{
  "method": "simmim",
  "mask_ratio": 0.75,
  "head_dim": 64,
  "moe_every": 1,
  "kernel_size": 7,
  "optimizer": "soap",
  "beta2": 0.95,
  "final_lr_fraction": 0
}
Rows from block 7 of a small masked image model, named by matrix and row number. Rows with one number within an expert belong to one neuron, the router's apart. Each number is 500 + 25 x the weight over its row's rms, rounded and kept within 0 to 999. All counts start at 0. Numbers have three digits each. After the name is the row's rms in percent of the matrix's.
After each expert's rows are labels from the 100 images, of 14976, where the router gives the expert most weight on average: "responds to" is what is common among them. Only what is clearly more common there than usual is listed. The data: pictures of board games with random positions, seen at a slant.
# router: slot weights (model.blocks.7.mlp.router.weight, 8x96, trained with AdamW), inputs 0-95
# up: expert up (model.blocks.7.mlp.up, 8x96x96), inputs 0-95
# down: expert down (model.blocks.7.mlp.down, 8x96x96, transposed), outputs 0-95

# expert 0
router.0 110:486527485465497511524467493459492507457509455488540496466506489465468529480503518501449512477527535459482515533527473495497514540487545471514490551480516470480527483529501476516474522478495515542513475555529499482488482453509505501532518538511507473518502490508509467537506483519533484477
up.0 092:485487472503472516506529462556521495521531465523543503523521526520534498515470477446527530462480510496536502501524534548550457498524485473544496502502508547481503494511534488539506508500519449523515534540515455529488494544510490496509506526477512489501483494490501518466517487490476513502
down.0 094:510449490510535504470472510529510489551489506525471478537493529475507499561495497488494505489523505535515543468473466442495521534476516511483510506476476518479496522509510523493546474483505547493483510424499494521514465494507508506504507519489490489491509500465462494518443561522504504506
responds to: digit grid

# expert 6
router.6 099:513534493469466478489498505523492532497539457462564504477532504474485480505477500481498456486498513496487466539541504548468505494504488487505458538534482512481450543461536515474488497455517477496514530508522456503491470499477525492524467457516518470513494478519527497528508478489499525495
up.0 113:497497546490509512462486484510528502498500509503533455505511511481535538479442546461489538529511491540485471489511486506493528508462536504494506475488494480526483473525554462514491522466473525500482476480518459532484448547555498499478521492483501512465500466482490474531512501503475492470
down.0 120:529508471501548539511471479471509447537517517497516471462503502500487463493499474515502494477486504528519520509492489495450511566479478524513491515506503520440514539502444479464500481515473506469504506503473489500515536460491496558504494447488479485488489455467502508500510504518538515529
responds to: discs in an upright rack

# expert 2
router.2 094:488544477454481472516523505479542528494530495491535494499495533477511491478485502519506461470522506468486490488460514473492523491514494478458481481466560563527495514520515553485524507482495481514503498545533509496491524528504528507511450493521450471501507465521534479491510480469450495504
up.0 093:547552458513501534520488488503456501504521490514497474519548482508520515495507474494521497503479482508496494536515476529514523514491489500509485462556484487512510537546479497497484468458459486484504503530480484489524526536538499478499558533521552501500480494500462474500517493506507420493
down.0 096:486504472495541521501506492489474492511492468526456528491506429495451462453521568498548478487513530514487525518444464485489524498482519478500495535497532512481474486457480456468517515515522515516505486497538494467480502528523519459501507474491477486495463490496490512505488496543486483515
responds to: discs on a green board; discs in an upright rack

# expert 4
router.4 090:518514525521545528490488501445528501495518494503507547524526491479471496502494476491494542532477507543522482519494498467514495462501505501465500527478535487482477522539502494489492455537478506538450506501512518478510532505461479460505528496493474508508539526443470465495503434521486489465
up.0 109:497486471524516486491502483503497495535560525507533507515489472478480514497480527490488524456442523477487521510515466519525519485514500512511501447512515492463482463497486518444523453514503556499531476478524491500520476516510521485553499512500497506477479462534471502457530522457496528545
down.0 107:500517515466474499494492510525530529493443510490462515504485501500486494480485540465486476512502497486494478483508551520522507484513481456463470517551469549493525502491541470463488509539520495505501503473498473499500502499544563469506469525508491547461534512449507465483497495515483539469
responds to: discs in an upright rack

# expert 5
router.5 112:505528515503518549489466501516497550479486521539525493510488513480508475504504497516472445488474442442449517508505490515518495489511496498497532477540484503545465494504542503502499509454498529489495468491501456482475490531494516561504512515526519501551522542482492488486526471543474505498
up.0 101:513497534499482509478468511515552555520498496485519534489502481504506532487484482540497509468509497498477497459468467485512515499520517515515474450479444483477522504488472505546465496542488524553551505538471486468532490501504476494475497466512491499455546501493521513517499541458470506517
down.0 107:502571508492491503525536498480479457503461507513483524535492503513499480502523507440548522456524497473481480481510467495468512536502517489549517519499510509477482511508531490477487492505517451486458486497481508548507483510487482499504500508564512487491497542506464457465479477496503558523
responds to: stones on a line grid; nearly empty

# expert 7
router.7 095:486514487544535516480483554505530493522493494471486494529536520451512505502473507496504441500518486489504502522465515514550463501520496485503515480496510455507522491532533520525507490522513506527482509524487473470478464507513507456511424501499483502471521508537507551508461522486483557533
up.0 089:504537511503481491514495460484505454487513555494521507514495456506504488543468549519461498511468511486541510492518497540478485530498495523485494486532569476500489536526463521542476468505469506485552490513475505483461503554484532487518488492507488524467486538497489503538497540485482510492
down.0 089:521485520493492464460489521526511483477523457470500478484508523471504498481537531470475506491510487482479502498499491476491503499488477494483465497478486499567504506486521515437531488511531495475476506465471472503526472471448519503458460503520524449483490461492533524498483426532510495472
responds to: discs on a green board

# expert 3
router.3 102:515540461484515508460474499501503501504500462497508492475522490533531496500474560534485442512569527503456484493520514483475536498534493552522527528532470466484494494487481462459487508526483493515506478485509495527494482505480514445463518452480497521497539530516473519516502500500491518492
up.0 090:524478520500528473514477506507515461493482475508545513486506516569519536509520490458494461494544507530518478511461545521524475514545477499519477463471476506529492498532479505512447482521493494524517457485462497535475480513506468540499461516468477488512523505475505491507452513483489462507
down.0 090:531524519504506505498555476508525532489524553465505490499527519506483439520538513490485473504490483500468473517497485496500468504464541521516480473530520513497497486506504462447464499475522477464520559530536503511492494489524499475530498512519509475520491533548461447522474496497459498513
responds to: noughts and crosses